{
  "model": "multi-label image tagger",
  "dataset": "rendered landscapes of hills, water and sky",
  "train_examples": 72500,
  "image_size": 32,
  "grayscale": true,
  "crop_scale_min": 1,
  "horizontal_flip": true,
  "arch": "swin",
  "norm": "rmsnorm",
  "norm_position": "pre",
  "hidden_act": "gelu_tanh",
  "mlp_ratio": 4,
  "head_dim": 16,
  "fused_qkv": true,
  "bias": "qkv",
  "qk_norm": false,
  "parallel_block": false,
  "inner_norm": false,
  "moe": "top_k",
  "num_experts": 64,
  "moe_every": 2,
  "expert_mlp_ratio": 1,
  "experts_per_token": 2,
  "shared_expert": false,
  "patch_size": [2, 2],
  "depths": [2, 4, 2],
  "widths": [64, 128, 256],
  "num_labels": 16,
  "residual_init": "zero_last",
  "optimizer": "soap",
  "beta2": 0.95,
  "learning_rate": 0.0018,
  "beta1": 0.95,
  "shampoo_beta": 0.95,
  "eps": 1e-08,
  "precondition_frequency": 50,
  "max_precond_dim": 1024,
  "one_sided": false,
  "adamw_lr_other_params": 0.0011,
  "cautious_weight_decay": true,
  "max_steps": 16100,
  "batch_size": 128,
  "epochs": 28.4,
  "lr_schedule": "wsd",
  "decay_fraction": 0.3,
  "final_lr_fraction": 0,
  "warmup_steps": 3220,
  "weight_decay": 0.1,
  "adamw_weight_decay_other_params": 0.05
}
Rows from block 5 of a small multi-label image tagger, named by matrix and row number. Rows with one number within an expert belong to one neuron, the router's apart. Each number is 128 + 32 x the weight over its row's rms, rounded and kept within 0 to 255. All counts start at 0. Numbers have three digits each.
Before each expert's rows are labels from the 100 images, of 14976, where the router gives the expert most weight on average: "patch colour" is the nearest of a few named colours to the mean colour under the peak. Only what is clearly more common there than usual is listed. The data: rendered landscapes of hills, water and sky.
# router: router (model.blocks.5.mlp.router.weight, 64x128, trained with AdamW), inputs 0-127
# up: expert up (model.blocks.5.mlp.up, 64x128x128), inputs 0-127
# down: expert down (model.blocks.5.mlp.down, 64x128x128, transposed), outputs 0-127

# expert 61
patch colour: black
router.61:171116119100125153098185169112137105167079079131117085122100110124154168159080120191116102085074154116121113092152146184068146149172100155154082044160163128104137160145113073106076091172123120133141143123158110138134116150112169119160111106095116090045085094160150134133174127096150178162156124136137053158094110147164088168112192173098184143124155118128122111174106143123164144123105
up.2:172094151146164114118109145198145122062133155123114183069166151127170126153138100128165171136079117164134185120112182084132114125066151138116093136208113172150109074111178141175148078128098159113167188127112062174177084172144153064132127092139152159130154181150118102152154109114162118083119146133131128112105169134171107069118103092102121136146096121086115116075155146140147141141076
down.2:141138104092123103130131116115167102131066165110135156139123146144101168148118188084153128188161130116205105091157126188107187133168103153089164106135129118127094192129104108151094189121091177082135115128117182100142133121128114138174064099103152116128120101155109084155124217129143114121077104128062119128113147067193121185119073140165127115121225153131140135097159128091130139106143
up.3:101097130174081132145136184174092103139089122126141143158105129119087167142143121163143137177153142135129114093080159094125178100147104103130132111105168126162188104153086151192130157142190159120080090131150124112102157025113089155088133185135159075107128155086177121150182108167110150138156103165099124117120122127114138151190076154142088144120130101080084183178150153203140125128071
down.3:126169121143100114186083144132117141154132108116110085132158104143085149142112118148166101105143131105107180099099089166090139102130116072124089133121133088067167131092085128105073139138112172181138163099134075162078070095118129184132144092163114097129146158166110131106124156169114129155143176119043137187110177174172050161162168132143142126109149179080152168159138127100151055182143
up.4:120209116098145065082131129082187133123153096179117081127170132131152069080082125181085134130109111141170102147105157153159127126155156152106104149153124172109096104177152080140166142125071179137142121146086123140154131094100097122133112127104081163152117101135177104150218169080155139102080145169084057095094141142129222086108163110144095166125159107103100129121144124134098130128137
down.4:184085143133149148061116153086137165156059150102122136167140117107137130152147105113142112124077159157140114131097103095107112146121079095168153087139041111136145192118092119157127107151126082126191225147113118172131121107152105146163090138091129150125138130165163127147105135117064118135192155090178091096118151163174057127089145133153146140047129125154067144167162125162169108152126
up.5:136083158101108120152130115136085155143119060117091147065155146082130079106091129141111170107144136120120139174136125107095168140064091133102087133216026180151125104102156145147065137180137133124083118115087092118123195172158120096116137141089151120160144122103149115130167113149134115138056196103114158117136206104130171117161112113129164175160180151125112131127071142097149154138157
down.5:125115078130138148118104099147147147124111124113133138124123129168158154203130100139091112148080088146186131106111162125151172161098081192131179088125145100132128090160114134160138095091174071119142199134089130092174140187145156143098136160169126100092137043145174099122132110154165102103089143121079049109183165056159163132072119115159136101107138067099098094121110093142168161155121
up.6:115084163134091085148094097177147137139117117127116141132149093166111154193108178061152145117149145102157103114129139101160167127138133169107120097129116142175125064083110119156169073187111141141134177144161126128143156132098117086143172163117080114089118138150166175129168076122098155161078166110133100159041131128142148079162119112154170247079176152114151170108113153119126114182137
down.6:096128075152124114160145213123123136124097109103164163084105114162090153089113141139155179147100089092118140180175138110103157134069138093157157115164171121072119119161126104128128093085085093133083112128138068145056136104133113062162094141147107064098151173130177096197099100116128093120116142191103150140151142122116139165162055073118141125139131122127111089158173126111087093074080
up.7:115125092109119127147134105131124088138113145176121105092117118131177146132086089155156138143126150175118168234100114126122148106143136101094152115080116125092068080115128126109218126111105111100133108199188103132164166118140185156133215122064103153171142094124100106132174149136169105088157115157143099179127105123111128113168094116034113083164114114154094129182113087173126109151157
down.7:170201110190139157126112120063099141181134139137137188156145100100149133108064126139166170093131104174114097168058092085168102131151135152110157153083075091132102109133188146109147143102165092115114121185086143155186132134167166146147144125085141134147145100134117095166094151086102135109105159101147099078141116149114114124085175087130109189080100125086169115091226120121101140143137
up.8:104125178151155126120148145159129122151176122130108118109129135143123166118080078083054115142156089192108091095138110094135083140133141113125166128139093189084087108074117079102074126065090091126110080157127107152189121099106093106048118097146128128156137153186158113162164115120080127101172150117163103175123088143082091071119102070153061097145090170146138116167176099128111093104146
down.8:146132080137121150160135094088098161178094162119127114089129108153114084103236164084116092109156119164145112085157141116117140124146167084149112176142152045117140084103160126155056127117100160117196117161124131120126096182113133155125126121111095129128191161102178134122119107153113115090154110138175160157098100167178142147122145181081106091117111086242143127104136158130147125083164
up.9:145138138164147106121098130164162064148107141140099148096127145224104174137110147155154086127113163100122154157132077078135096121139152149103092164118101103141169141114116136124109151117121131156186080172179112125180138144080150116132166170190112089138143098174165143145122118059065161136115105108143081227106158167134129106125140120170132171137151168192073147176126126151150145047111
down.9:116114125140128118102145201117121152103121125148125144085145147122196124090128080089072152153192148180157174155078075125103107104126151167197092161116179056132080140195087107158102120120109137108101141093116066136070123183078174120132137172151108126094103153152122121160141152142157106112135108209160134113071113129091151167194107154111145156155134072097131066134111100122130119131128
up.10:153167134067128166091153060091140103103138195134141143121153175123173147164073114138149087088142085160160099125200115143092090187065088094147117080111128182076093164120128084161102106091159108164152099091119124172172104144120150115197135085114116125128056119106133167151155125149087158094132125125079159143123174152142132125088136109107104157107193111165123128129113147129068150113182
down.10:162140132079153167136134118172142074181122121117118107115124101110173094121111117129109117094126091137133175128141122102210216061145082195108139203124096172133127154113140142120151115141122128106069182160080081126133141089156158090158143128121088118153147144129110125219093120085106164152142084125119097091103075105139100155193114166127158117125126124142118116163104175079212121089142
up.11:129124118135158163110106103084134110150074127145084190091081122118118110184056137130167104107164161092139105080116080184086061172070138175121166157079117128111173157079088159158100154132126156116070102124097145104130116139086146071122109112128146126129108134088138065153143162136143115101135145078065135187196127136142136168121126137149080096119152124171119126147122108125073202186143
down.11:103095160158187071166141101160139158149124128094173114050142155160122151076128107146152068072132160112153178170105147133177174078126131149094083121155141082111165105109151127135100163123156071129130169118103141183124101123036182112187131188117130111145104103098151192124089086116119135135133116127156131126121089099082148087145061150126148099196112171111130169143154144101107132084126
up.12:170129123111134120095097190182052135116110161100063162156132112137158164055129103106149183120148142128113101126071078149056048105076139154133089113142082105178138147177110096119123145138171112092167134131133112110115156099113133112129136078113184120124136150155137135130130133140185104197175144119137116157137133089065096179079087154161138120132146066074096136162113106137171158148169
down.12:075150111110139083163149092134090105144178091143093146230122120137096102189160170140119097113156152144126118132186126127110048148166164132105125149166203099147103090179158167099122148148099197139090054172141229171139140123123124134138092066183127122111129140130096088084103113113137170169112132133127116099157140129148098135104116165123104119156109111137118103179161119149119129074127
up.13:121130125142146111080156163186151157131143120142129103129197133099086089137180108080129143126121080090154090139156105131106144124107148122109113049141105187122135164146133132077145103129139159159131094125097117138124123143112128162164131124138144118153058105153118213175135100138078132205163139148110116194101154091129137067142154125097150150140197217117145206129162169179138191126171
down.13:092089117158157104138170092158129126144091117137148097097148147132107158073077120054157132136142097123135116174149124137133178111136130137172107141113101106122142162148096135115159129073113142090155216092165107154108140143109115111128123094114041139153116115156149103085120145091198176150121089164156190142174178173065088107130099183086099119094099148199121178117134146069110167067129

# expert 7
patch colour: black
router.7:112156143091096103173100152141130091081150099117102132141115156176093110158078145109093107126070123103161085096084088125125133087125160126162158081142125118119105149143133184144042118089094187149162104173137199126109110147092090155089119186130111152079093177135147181085131141130111134104074141116069124125102195169156183102167115101150116118114154170058145114085173165155106164117159
up.0:176156127120103112112083135077115092110152130117128063108117122144163199128146151132117168048090154125171153109188108124187092108118102124134180113109154082110108189102117146127120168164148106107137148144093112091189071117152141136145153191160128116060125196118142127103098130098079121151115137091138122137136135103094099121087094117064166114088177147065151078086126146166191150161077
down.0:154146106155169133052126122159188193095108084067124162086112154156179142182170210132169129171115157125116144109208120187161136155127153142121085127093127125135144100150123100194137102112158124134135115130162121080076136125136105140089122143135130143104149139118151099131114097143146107048128102187111132088125065105134180155083130150131156066148064113157086081138124175106153091149105
up.1:140117158089147148089128078116173115155151137139083174178122130170159082124165150096208108147142146152126182152116126142148120110168170140164104154112118111113091151129105102143119144137176030115168124129117124084162096158121167103113133095117117120118131053156157107188156138118126123126117133097129067087055094126171121214124141095141101110129121172157142091075131187096173160196080
down.1:164110154156091141103184090089074157125122129159072077091109061088144124172107134166080081104132097189157125116127146090115093117129134142124156110131130132161165152118124198108059104120136068079156156174098096092142132131137116115153163144133176169172133187095119144123133085087087122116169142113125147097138119086104085080121092125083175103158207120154130125131078118044098115097131
up.2:183151120128150110183173076133227155086107171145137130111180097211100158091138197161147092081165175166089119164124140111103123160155147141105119101158126101148154152094129128136133067052098182095136134165109161145132124140128129090132140101102109088092156080149137102094088175148098159162186107158117121148153109161134145075159140157102107183110072135107092127127113170171132119147109
down.2:143146158135123173166102102205076085142141092107132141151081126164103131098079176107085126146088090041178109128129118078165164090123105112132141125165087160101072145119183172157122135173116128149162072135100118146063149129146101127161100089109079108123150184118108155151146086201135096139170123139140191139147189096182118111150139079154075149105164155093109143156159135137114100107139
up.3:157116200160136111120167138140126155137104128127132080158103097142106095140104171160120152132108156136157142116087144159128093139146146128160176135152149107101161159125131140131103105116154188126088086171129169220098118058122128124150143169116081150148108131164073130055139058087132197174134134085150149145137123106204131104162127176143067074131159068110131054102139125133142199146167
down.3:073168104092179118116128162152175096075104144109138171067128136079185113074181185114095156135112129152133101074129128128121106117126165098116112154112100149118115138163159127141205166150140095098079128134153147151132097196108071153177142142084159046173093063169119159117100124175077080155136092105163166101140131135116151124179101099131107133150135131119140098095201109170121121137098
up.4:119151150094115120166169123132101117129134128142161094179097103105165141101177152096148143162124113093089080152138153102110106170077118176107154157147148181140136129145130131146092126097150129176155171105082160132127151159089135093121121180142160175116199069085153130166116124055063052095194041143157160176154136143173116139170111138194085175131118163127136121125173130138098130113173
down.4:145190132109091112097124129159151078145101198086120122113132068111148177151100114088122132146177095150113163141115102137148127149160169155155163060114180119150132174130085087132155065123120142066132152140106065095066158135094107116097130117087135123075127109069141056119178105097152070130103172088150130136113117084119117146103100095110175088131119053133096174165152086170139136145091
up.5:156155174111123178090157188127170126091134133106101073146162155174116145145167054155137068138137097165115177177161154134155135127104154118081169076175098127150152114137113089222143153137177116089149185083104155125108111119104113118144123097153127094155121166129161122084134057149136105121143171148134115170126163174148148099068141199109146131129079120161107103140079132094103099069163
down.5:144134159110147147119066042117105171180126148126168098099124151129161159145170109190109140120134202086129140123151107125134121086120146195140125120116190107140110127032118099084104114148086090123168169144112117091110070157121072166134156173107162132125173130124149129137072153214098140098119152149101170108139078169081124146128070153098169114138157073150144109144103165131118092161108
up.6:164126155152085169131156141144112106136156173122105125135168147139125093105206134123156094181088236066126168137170132120060163091115142043158146143142129121130099107162126153154131123142093171156093163085129119136147115127099084108041101102104180161174112161110136084142083132116091087131148164139143169103169098158092123161061149174145126131139152104154118155107173143085125169134109
down.6:138146194152159093169095063144117150133142164098148141110098177149138145182106143124142139101136118103107052119160096154090126160098123153127161128084106126086085130183125124150049148164118112140154110159099134103084131110148132117198137145147187080124097120138145171164093093134086148142109075092125181161184056156072158101200117130093169126118130144152119136152105127198102158166177
up.7:216146088106136095160112156080096149103164104088131171175141094144099155156147136117161161079112134115093161125151105136169117131132145119098108107094129128141153120134088112177146200130153113147148133175106118144122105099149156163200152168170165159124142120116130118181142127134149199133151126120109092109095155119213191104149114150087135222143104147144164167133132147224137102128201
down.7:104042144166150111102119083158107137158116153138103152162104130139151095122159141178135205164062136120115135083115103099115136159111155172111110109121142154153136143129128157179095128189131119124081144155140124145105156170152161127039175136099115100184135161124146123054169114132098135122109131146231141162105131100150044157122093128140177115055120100146138106119126119040110148127134
up.8:084094152149139099108128154059170140120193052109181116121128148117120139097113113128098207093115140113167171137087130179103138159151147124099140151094132139066100150111143093175153171141163131131114146109152147171067105155111190147126125183105053121113100143147096188133151140113093116106085156153197201117156164069129147132088154106073161128156128101095094152132183087120135144109108
down.8:151109134158061132171149101151142145092112134104120150103106145159206123120187172118156104120165148142157142116132110099131125104067100094157091182157156102102154138095151116121157096100135154076109089080161119131146100146090069188150149145111161150195107140102106147096151145096173084146157193106144114118144191150128049097181131098171193179096068073119137108168156119120130122139164
up.9:171101137106190122099104181153176167128122121114168154159121167132148145132140148142137168194160172114107136157154157151176161135097121163136147133128170126116152076076131112177108146115116150090182065151146126189087153134126123122193050215117140193138123195140107146132130128117215082139094121110107122162163182059097137127143162130127072134133113089138083141122136107130124148109085
down.9:117167206149139090133148080113103109087156119138120185052116091144152079101127151134104088130075053145090132116065156099071135101211130128137121127183151149140157154128088070127188126131101139132143198193132143132166124122173118151173162172135125076144135108142131156085125185113094151079096115177163129130100116136159123148128105116155121109177109077117157142176122101115152075108112
up.10:154070124137171104128106160144096072124092137122095123087082168187073113150164195139174144125092132129129167128110085127115119125073083175132043174124140121149172123109196098170106121108130132118091133114059156106139106092142152111101131108099155142128108150161158139094129106179166219140093145124157142084118085114104174123155140189076117100213147127119112150125126187129118165148127
down.10:115157182133110132113136123102091132156125150150097158181169183139113095085126150127139092188062161079183089148115099136094101190117093119077169130168075130077130169190162116137094146135137118128091103143129119164108116186043064114115139104134132076139148151139125101134137101128206188105098110123153207122154093163151094141157126097121116160129115135143096132139121068148139126058094
up.11:070119152176141174142143149078114096089101162147108138152108134123126112156160126185156165071112138075175099121093101167137133115117157134170134131146127149149102136128124138153077077134123076093196142151151184098112086136166114145130146149150160111090109107082196131129164188122079117171132047147132129114145165110193122174166090163082105119097105083092075048122137133155107110188160
down.11:141154124098136132122120199129115111115139147109152120091102080131152145081115119179153125116086084135121175089187088104164065143107136143095141078082123121136154147112141082224129147126106174039109118138044171084131102095077131104115103124105119164114144162168115144117101083203123127129101147079114151160162098164129194150134139141129118088083140145183187151107158152106180129149119

# expert 4
patch colour: grey
router.4:108150160149069090179137150134164163157114118096180157077147195146098094122153171099153179178167143067098127119100111142110168099097152132138127121129157132067139066095103156180107082189122154090171112146130091114078131128110094146088110108156104096054150167114135123091146133129111109089121124198207182110166133116116166160183095103091120152146162094122103090105148148163138145093125
up.5:072157199145191093145101165132181183118090138112159077080066156142170119124093151143121145155109173185134113130219171128148133118174179136127128129126091117077145118107167064198109146119126108064077144110109138147150115141142086103122127162171102164144153129092147120127092157086064097125130146131152116159144165134107114113103127056140160088174120156115138108114130163099084180144098
down.5:116094142135124110106120091152105110138094175184076133167099100061129081117114101177079135117090108123081160154143115155059097145119120162204136151130133134154189108081145129111105106179137133103181121103125154164141136092169168122157158143159138147141094093076128122121137081174154132101124195151147057163089104100122115195219076123114150124122127108116062081163080161121124138144134
up.6:174142124186129165098131134174154062183135165148056065121058115141099131114161109118150080104128131079092142166141126176110098114118165115095114143135095125153140077128141152144105095089132094139091152120154082129119130133059145134048192155123152159078110159127178184098140115125165108164105160194155129148136096095144073093102160137108151114166120127135076106202152129132147156161083
down.6:092204126113144163140126114099116132089115133093157146144103137168133113162191181113120072088134145142106062137205128111110146145095143131149100108144120141116134087121149084117142159110130134118080150146098184128132170161150141107125152124164151150172178152120112162129150071148143114054230116241099097118086079114119128147179132105120109111146111126119078151093089191114097101096159
up.7:119075178134203103182088164139080095157090115139097122111125130145172119077142123094138176116161116159135139138176128126126109093123171086138118115087108114145097173152186107160105108078141171108143172210128136164095135087086117064129068101171135153137162150098152168141069112115092171048122119113078108176125132115172134126131118139146172081167098172131080136143133133121076125180099
down.7:101122156069148169118109118132131116145122121130070101114088102149145112144136136204129180128159144196092169096157109087126124114134095158135116119135224105177063198080152102180140132116092092084130113123125132137086123113123138135087136104106091135125098112109073152081210135080129172048112141097134133176108122156099104115169171109153160145171158142133132122139111155123049082119076
up.8:101133153145138080176143196112108056128134151179088091126159110123149112084140131142112140088112143146141133133116120199091095100123142157108109167123107119189093111103155170101092084146124145154091137176089128139152128085154147177140126171187150073124069172128174049130141059055092084117150109089116117069116149098117121148132119101083178116132157111121118109137107165178178189153107
down.8:139151135158128074109119082116157132092103131136086099142089115140164095169119101152115125136168092199075096110114154088098112163094057114145218120182127177127135119193090149119141130097138100098116151109144095127148129096144096114112139094150159140135118184159183170055124123196129207102156182128124139090118111126112135124125170138090122147207143143095133112138153049125126140102061
up.9:088101177206144120116155079098141132121133122192116113163168168152137098120094169107144109134104123132093191145115141147061147129130091124100107165109184148108067102084153159110123086109178128109105104173201142117155103094096073134083108155154140144105093102149045067123144161108088133090161146124150124155122132181113125198172118081111116131099141128175124155187135162071149091134154
down.9:160082119149123120123195127070081086142101119159099110092133083120098131118100096138154109174171090151114148189109161077106177149088125114142174105199064087122199101156086129096164140110185134117149133086071134117174117119122101092137183115162064119084196135137137122149085114156125114190090110121130157176124060138107175141157096132148123138088113180111158138143151171132148150135142
up.10:084089105123141125149039119102136122161142167114139108113112086174083102101159188120043118140075190160163075133128114104130118140121179092163145168109111122203120186157127106137165176104083119133114174148134144121153099134151107094195141151173157189120137090102185129107084084150081134113171167122110093127117130124196125146118144138123132113117135078174142123148079100086115146191134
down.10:096117204157074109139099186128130120152122118150035122141153128148123106170098132093118146153118170160119121133120138119127133097145158161110151177169164103103072107137172157137156120061134110121173198108149108105112141156148134140112108136158119131137174080070110193174102135132152088158153167096084085153178169159115162134062107119164144166131158045139113123134035127167086138112130
up.11:188189103123151199115099104098147100070052122173066112092113128122147070113151100143139085144162107127051132153102176088148189143097112110106172109147118107070193169102155193131069143129136139111102187172111136053102127139145137139145125135145116148092136154118150095081110153163123128111130110118104119170084129169127126104136154158158074115100148104122075097110141143169085085135098
down.11:090119164103150169137073126159131160117122095097139151111130133224147080086118164056147115078137125098146088101144059126117165137118128106122085121121052106128020132163104066161091177134137113171115108086122125092184182106119171147149066131178125076112137177099093150133117109111154086140105129090125129119124141127143158157155136127139160184127138171140139133126140089123158064086138
up.12:111083113145156114091087120071149088060138127154035127122146147069080114043071134111077143169113124162182099151107166111090115108124120087091116128149154136159106167091150181113132096137162111135107130126128150181099152148115130131076149167138113145197111083137185135121146138136105129133175159146137163048086171125149151178118141111138149128113051098131111097127090116171117167159171
down.12:097105156078133088124102133128155160138197137130134066157160070120090111125097128138053165179106115159106147151126180141236130094133143149145099150133151128187149146107103125151131116093113141126138098123109073170198108065168124080097169136120149114098145117113130144130111076180136181185176155172121121083144117126094122153137146096061124114119107131140177104134102048118126156085154
up.13:170157122104111102119087163164166095148140084121111178130188127132143149142134054156162119137117162081085147102104134135125145101100136163185218156171105104138070113140137139133111082136173140181106119157138131137152112208106181128175153122140126151092139115150117185108146118164155155109122160143124086104092118086079152137183154108161105172153139113117104182182151072123143111098233
down.13:150164156092081203169122166133132011114110105115161139146076112102111153170175165093082134154143108115140106165097122105135122138090112151101094121191083100096100156171087130130193099149139103120125143156066141156143127191120092121175086095114140132097115157145119186138202150115127107128124084152105184128152131122131108088086115157058140183083136097150119145111118154179134150151114
up.14:135098124111136107100124135116126135173143108063077062144136127151134156152191129133091141137084080119106129111095152151132119096130186120037116128099118092152114178114134089151161181103150093087059145170107187118127141141088129146133126110148117102091184178146098156080061169150135085183069069107118089115091079094123172095137114108119201145126106113136170138118164125137153090072133
down.14:108154119145198120099163137152178159104138121141161165143124107157109098109127115117122097152152056074150144155117129120147149042125118092156140144150063164131160088089137150080136183121153094170091174124130149121152150126164058082167140054127134129166100147123139095109112117070120110082157105144022131118156140126142109127061122121097120122118044137104085093092164108153099090114097
up.15:143172156141094057117113119123113151144114160123175147151124125130130126193115085130122161114083106230121114148182145105169134157099124074218113139112118155148080079165140106180147106096135146131094103145120160110152076101127111104128156130060186129155128037143139103111129153111092122130126163126186123125129121130155116075166134190139162093086168095125141130082138095137062163069119
down.15:135147141124073130147150096100169140104150025166119156153114176149134137176097095229167138162101118099085101120181111139111078126112104120182125128132143153079120141123102131060106172130191080138087117183201114140119117133162066148146079054122128123089121149101151109138121132161126131114106124148183096102121141124112159136172164072073112170124122111117123132094128158138181084114106
up.16:175109134169131084078131140143166118148109120119138165112093166135110110156128163119114185147132173115119144091073086110183141081090134143119152105182132134158141168171108169035179144053091096110100138121168132155145039147129130141068114151135151152164184159121088157146120090137129157109116117130113108145075141147142179032167112168142178110151164155112107147123144073109130097083113
down.16:111192159107066177122127119153146114197104118118193171126161171094108142097090111059140133149133155086113106103140076096102154151115078070141112168108109135062139125091161130142152154220091138138155120084133116129198133046153119180169086115108163117084122102118114084146135094123139129103147059123100134135139133132093133155201157094089111132122120123130123118120124158187120136193124

# expert 19
patch colour: grey
router.19:098166146124138061129120133139146164186118109058096182103166171160109105149166165121093175189162120084105103119113152151098089106088148155140118140098154173142127066095171184139141093149180147163123177099133104130109170137118088159088167094102132110109179099066110136124181168186111127087084110169122123112118139122087177135101133096132197171168131108180110158153170130122138080092145
up.3:139101066069174120137163156093159137126139130172149065122113135126104154155123137108078090083103083155203143111117147129153112136123136101179117085088120139190162183140096185059115108107217242101051153130127112138141095167114159110127138125125118112107132127111163119142193154141152155177104175127164102091139118163125127113113115140081094150140103135095111080142160140138112130174124
down.3:095100142087119145119084083158140102098137127068106166168136116114085106105118116127142101132138167082125147152123062109177111139129050172135154084177131166140083130135104130125209093172113097086117158091141153143161143094179116106053151091132158101160172079131101081138113180093135156134197114150156127098142132240143120107194095117153135144155139115140148153101149121142121102074110
up.4:131127165134143179175186153132117113098172089121072128164129152083150121094126063154149123087136173161116087099165130137078194119178108154118098102088114172136057178122111106100078067087138176120145124128187139171075114125107123126120151103150120064138133155136117115147153126162137094116141122148161107132124127147048128106167148178141117123147177178132130135086098075073153037114149
down.4:076156148190103067120102100079161147137087135117121142186095102109139154121126152139113188148109139170131140177075130137099176139140151155063119119141157153158158150101082122069089085150164138076133121160149151091130117110078179106197100115163128141147118113085139030111084133126116093100158094147177166164079153100175081184110106101140111053109143106124097110148114129150133132080125
up.5:138103131132143127140160119150163162067132135105095062088103064099129122138078067125156071127129090088150136145129125172196092114108124173127111071098119106148073140097117107124126125117079070163081155102162044135073147133114089131095108099127108092159180155108147100101127100093134169110063117155121071188098148156090109125143078065133084148121134098161172097143105146143154113104181
down.5:167136114135123134128118099166145110144109085083133128143192128122146128095111201077127095134116157145131159107130117148157128116134158106138102147041082103132126162148157102099145111174119136130133161137141129090148106169084154104150146208128113118147117133149141191080097070141177056104101117156144139145172130069097214111061103172076127118132173195106158105102145158186151138054098
up.6:162124102107118182136145182081133088090148096060073151047127179144159148101081101142194151157136065155120092126151198131110148129150161137083128167125088119123087134113130143127150090121133126141125105123130191153144168101151162094111140110148085102085095191101111107172129179100092100101165157094104077099115106138154048115124151169135132130143125135168149148090180166145102135054121
down.6:122136132173137065182086092131133142130166144127114150128158127136059139077118151130119095185143144082141156148169126181114144101103135098153140145089182194126152110152085120137085128100128143170209129143122151138142115129061119137211167139156132130122145091105180074144098094111077194132164130128084122133123057042111113128158153114165137044142169161131121109140160126141103083121110
up.7:183161162134179131115114170147139141144132138127046141071064153141125114129094094128082138089128115137135145122121084123137106088145134166070095096145065120120046111155098204167118122162129142160186083156097125102116088091122181107125120113129180103117071135122114078149088147189166152144172118142083126071075158121133077120154092084155160102110161141166159148144137079145074118157112
down.7:111083124123130157114159100140169164120128149110123143137144077129112170133149221130160139111130139114135134166101178178110097135125133116088100142065185169100172066107145102120100171103155184087116107090129111117108162079128047149123092109123168133172076095113091133104078155101142140098178142122123142159194160139177147200142146138060098131138098156137147132148112097169117035157142
up.8:108079132133137107119083143129128088152159075160144153158151174123128164074095085145083112132140210115119133148081078088102127165119165139095129104104163095120129087171114076100164079077135144125134105176132133073165109130157145158149162085134178140147099099099097097060130117140095185119150121205093068140138105126112139133084131171187174134159194082148135194131080114148118097123110
down.8:080158142109131142124149097148167112153112114175079132091059105127085121119135096086166082145109104111095108158143139155139177120056148139124113119201061142134129147102130193120189126144077151155147148188108103077107157062074126124168119141155117136120093122141119121124157162109200123147148143108170142159136156118115174204173136112123089129148104106136131142132046111051160145132193
up.9:132168074136068097064122111095150177234163091125111093119155130134121084118111073185117133099133118196145131128102129135080109133132119158120137128194165142129155150062089086122121126129186112154113097149126168071150115063153094116110140185098122116116108114098076132091199193109093122151136117141106083097114112135117145153115133152114130166157084133128133111194179058124124120105108
down.9:112140150115172119073115125135158101164082139118051166149122160148078050113090142149135140169168097103088120079154133096136174090166138139148073132072130152117153081088134102104100084148122123148165118137145117109105190073163142108169047114059161082110116131133131137143161082143106088121173096166187169079135111126159089168149128105110168143129125141063150168144129110194136122107103
up.10:112142149122116155088113055096118148221097166109111163127098159133117147159132138180157110087088194104147149119138074117176149109166127071130126121043113091176132115143109072109205113105119138164186133114126158144068160119135181120101087156144091099175140101139153157106148101133147126129134133139102136128141110101134196132098123193117096110112094051175078134082085131139131083150118
down.10:152119054117116085177133133118094094138155146134151129148126107107072090119129121107084089087138160172170080132129143108174116131137111202170138102105083113156121153157094083094154106107081093153135156172113170077122123182103136114151152165066151103121105149206107090146210150119052112192150147130070104126112150143101168141104191112186127124168123136093146106129137093160168126166125
up.11:145081110103167100134128062081097188178137151136151120087111148168116173149124137181143114108160143089168092166167100150118093151126106048130147118046137082142106122127127133106151154146145162107147133133172113167128158144129176151115099183123166109098160071135145148091179115112147108083188151121122147142055128109153157097180108153113146170097121104147083110109048126155104037108113
down.11:109146132120140098159127148163112226080120075102129146161116140157145169090163092124088153108112129184136175161131078149158138120146121220133139115134113183126092120156107077149138145129119166105085203163082152088136156162105133099144068192101085135133138165174161063095124145123093124123125172157132068139164130136136168132085130127130147114121136086113200094148129049179121138140120
up.12:139122092112175118063123177162140140081125110119130086119193116144139094124148117102139142097138096108030067093177151198147100203163126100116131161152138134137136149168133093125168119152183107178118155106086197158157160029172127141128133115145108113092132157144171142121124120147093098137112111176074163142161070124162072105107163143141072138152109149167164115095155131122141129153150
down.12:159119044150134141140157171110139105133110130131114148110143098097093119075104148158063109119112139119079155128130178126151154103072169131086133095167094138136143130107098077124124095130146111116172130171168076122136159155130120098137129117112193142135110107085168137136146134101088193135135189157183144103090112115061046193185128153119182086121121154149098098122104138132094032188103
up.13:112146087175110105122102149140181135111076166140165125057164132154156068131190168177091183126116117075085128065168108154145084108140154126141122107158180143134148159135124142090163133124056119090118125176111098104131119118071162108130083142117119122161094125102114179063131172120079130164102105176128091080065165113128127075137103124210095150114108111111166063097119109160120139137118
down.13:121111128187156129116092109129113169186112177173098104082141120040112119110057123126143105095135153132155140097175107073118116120104183068061170117094089116097109152101144120138113102145160141092098168102183118106156102133051108098137152133107169161137114102098135164130128103140074136079095105167089134110157156147085182134133149069110096086115159114155087125124039140087130171153142
up.14:117127150167103125101157168135132165129130146115118124149145137106107121126184153158205127161119127139158162097152092148183148215104122204108178121127083120111169147161135117221116144146090154150147145160088155097082087109122145155171107076122159097146147132169170103134072122136094183075174167146140122180133144138133149123122150107176108136164153078117100108194154086135173130200179
down.14:112089102068094148149175043150117117143133141157106100087142090103184145108134151050080201130113120142134120106075075136130138141114130138156102168135161102166145101104144192141178099175195102089122148114064084143152163180109092138124139128111153049099147130102153154137172174165158141158162188128128088129130127153095118124091141188125162116162117143147130140086148088113176111172134